{
  "n_mels": 64,
  "decoder_width": 320,
  "decoder_inner_norm": false,
  "steps": 11600
}
Rows from block 2 of the text decoder, named by matrix and row number. Rows with one number belong to one neuron. Each number is 128 + 32 x the weight over its row's rms, rounded and kept within 0 to 255. All counts start at 0. Numbers have three digits each. After the name is the row's rms in percent of the matrix's.
# gate: MLP gate (decoder.blocks.2.mlp.gate.weight, 640x320), inputs 128-191
# fc1: MLP up (decoder.blocks.2.mlp.fc1.weight, 640x320), inputs 128-191
# fc2: MLP down (decoder.blocks.2.mlp.fc2.weight, 320x640, transposed), outputs 128-191
gate.492 098:149108137155123140134079133124163156156102127138157153152163090150174131106107078164110072144202192109134127132159127127128122084107157126082122138202120152047119162097087129177127162143149102
gate.493 107:133126113078128113082121161112100139185122088112131125070215132117113116141097149161119104067147149104173196137089134097140123053107121107182079106161134148119094096090116113199147134156119115
gate.494 102:150147121068223163136176125036153148096114189146116166154167090080055151144067220132130168159163157113149135116138075147131131125146109096187096161143166112122128113084099133160058179129106123
gate.495 094:145151155157126167090128160068069100131147135115160118120153140095151101090096133098137109100135109068137086151112080155119203083144153141097092150086115146166101166107125155111126119192086155
gate.496 090:123090160197167121148112146145170123093113142145147145136167170130092117185136158141137128132162185065137134116102136095081187139120138097105123133135172116125073051094135117089137107187161146
gate.497 105:111129064137116119143129100118047125093103119087104130108118104194120138128146117145043096170102118117165103157156164132102145120150143147123112088153111187091153131119049092137108154143145094
gate.498 105:154211072108135138145137112183116081103049118178134133127124129097114121133150141110189112117109111195151114125127160156094122118131140046130181119085118038107181087181044133090096103131173148
gate.499 099:140134183136129099140137065131130101107105137123127116175095164210175110205090086159151085108135052119120147146124134131139079082099152159129151107131120154139136173160135091132140180121096140
gate.500 101:149094137178100163145118123125081149099178146167116103093157090125104113174044131177105135161124103127081151182169145169078136160137137177181139083141095070143161104154145135141182140157132139
gate.501 096:094127110162196140088160153133095127088205204096092112108164088127177103147152122085111147129151129144139128136094091133128143134134163162092128104117132114105179141132127185097118139152119114
gate.502 099:167118136119115108122148139161120118176118086183155105112137132153155164079111123139101102119153137148187127069170116157163116123187140110140108090103202175161109130101109131154156200131136119
gate.503 100:109143115122103094106123104137136106097132139118139076108114131145134095138176074119168151137146159123143188121097139119203127143169201177152095155051193147166133174090119234091138098173167144
gate.504 102:211087146115142149130149131132082142117167131213157121132098102137149091148138167157074112096105174123171121113076122086144114106089067177116117158142112081126139114177184115155171124081143159
gate.505 097:148147147111147074072157192062128166124142114062186107080091086161147141154144081107137116181107039139136185140110139131152106113143197087120108149078133099165153093126114119151082174154121105
fc1.492 101:108073083106132064133172086127126107104166145114051189112158128129082114119115110115173169146130118122100129099169127155089089153143127145134100136186105139085119118088090174128085092147075091
fc1.493 107:089122166132141175116103118130154117131140164091112111114153158222118171177099161141075131132194066145144109130091154080159131084153091170142118127114139163080180120158155166142167118147129120
fc1.494 099:075146136101167115103159122154132129103140128155129148083124091158133125171088112120129116112170138117100025089046140120089131211135055115079178124095124143108145099117115113114137140094109130
fc1.495 087:056162169068150178114077133036135143134069141127161181162167094135113114073125075177115150116105116141158108134134177136157155143055101211146069118072178076128127137133159093104171096143128152
fc1.496 095:139235140129141154130114148072073166176138146121113130093107113109099134155115141110121159137107084104132126154099099171158158123165097131173105173144105127151201075123074182121157140099149170
fc1.497 104:162135135133093084150198094145103085155157114147151072165161086140074123140163133065100135147118118171155143122159132173116119164123151146166154152082085131145153115078073094086136196109112090
fc1.498 103:149152098150105143114219146109131141182084127118084064146119135095163186132149114110085162175131123131127103140073198081118119135159113127150128159166066086087136120107069110171172146159165167
fc1.499 098:101113130133105065190185167127149152176130086111106104149163130109103094146077135140093153081134145116129121124121187117112108097168108135120156166130152099187129092155180127124092170120105122
fc1.500 102:118158154113089096148098111170150068166100147135156169136113094078121191134194161115096159105131111154160136118098098174150136122100091118116182140156165170116152149122138089087111120115142124
fc1.501 098:109137136133136175101167140078115149109189159155163133101158035158110093157133144112115146124185118173165118141110120068140063092093105143118146142168083163124131167091105135128130080121119110
fc1.502 098:117068071116151164132141076170100123131162107139123137138156144121133157098147130075165085124119106133082175112171139121153136129102128163107144100124099145086191156115127123128091159139174090
fc1.503 100:103134092087127159156082135113109099161151142168140110136116176138110076127158138110093130097122098154101092122094157118110130171090177122148173110133116084108193136137162119104120128121129144
fc1.504 103:081125151092150202153133126131068103142179111156110143128122085156118165101084193131162120133128114086153125163185171081101144100143068123108079147087151076101170144191119095158124147175073092
fc1.505 091:123164077090122099118093109113161196098094123130123109102088164089149143111125169188128071109126125130112108078082149183112154073103107109133185152140184110201063137176129185112171114160124179
fc2.492 097:094134115141101092155200107197159088184177099083133120131092058140075127110100097120114158135132163147086131075074147139176098159096104064120184103139123136136136129172044121132076159131157172
fc2.493 104:130124184153156171089095108187142156142177136116170110104138138098208131149145141153085196164093170070080154093102125106183154106098162205136100104092097156150107123145132103146109156115107093
fc2.494 103:145118098130131109105146136151157058140128159151047086150145153118162105066096100069156123176126117113129096171119061126123130112160096143160118152099163168155173120142166157132112183190108206
fc2.495 091:091112109121139121114104096189219109142088091058172111172118079157123126103155074162109118110094114136153121073108180095114111105170083155139165136191130116186158122137092135116121102135096149
fc2.496 097:093113103092173172096177106152053113114139065125133137115054169126143118097092116102173152163153147177163078166207114155117133131127117126089113107178167144079149107094131084159142080111119128
fc2.497 105:067173130114137144096114133200094178103175135099125118172107137057088144150154185073104115159093151120125105126129178075140157138149159105048139156163157075120191145106086124077154123142132179
fc2.498 101:095157124096143117142162093101162136144172119125082133125100132119199157131154162140172121169171154071154140057145205102176074090142108109140153133123077145133171110131054121098121060115153108
fc2.499 098:159132083119167128151122150111171137118109059134095101143120093116117138178081090147104111165190137061110129114106110159158131067136212134144092128107124116190181137115139176144147151125111077
fc2.500 100:121155088176164166079111098132061090071096093078107140074122046123110155129151162091121116149166142131143105133147029141147106093081153101157098100151125154121075191112111155131123159121181118
fc2.501 096:127155126133135153133141105181141107113180124143105121149149107131134082165063067094145121122113129123110159123104038123112093151118108132183115111105131078064189079134135165132127155051164120
fc2.502 098:089110155146127114223122131170105061137118177178140122157136123076164162146143102129142119051138157136098122059171116081105144155098185167144082130079115131107082127103141125162139139166104154
fc2.503 102:153130147133108116182127135144145157138129146146087120162172110105118135125114093168123123177108173111090125131123087107121074152148093123143139123116110139141218140072113108128089146167098158
fc2.504 100:131181117119154087118146140161105080143123178170134095157149167134142112123086124187154172144095106115135097131160077116173126110099138075114152167146128059110152121131139099127091195142092104
fc2.505 095:132125199156106134105137184113159120153152150122121129150097076135104085128098078126121093102075067131169162128179125145169110126055136142135076154207170140107168182147148117095110102119129074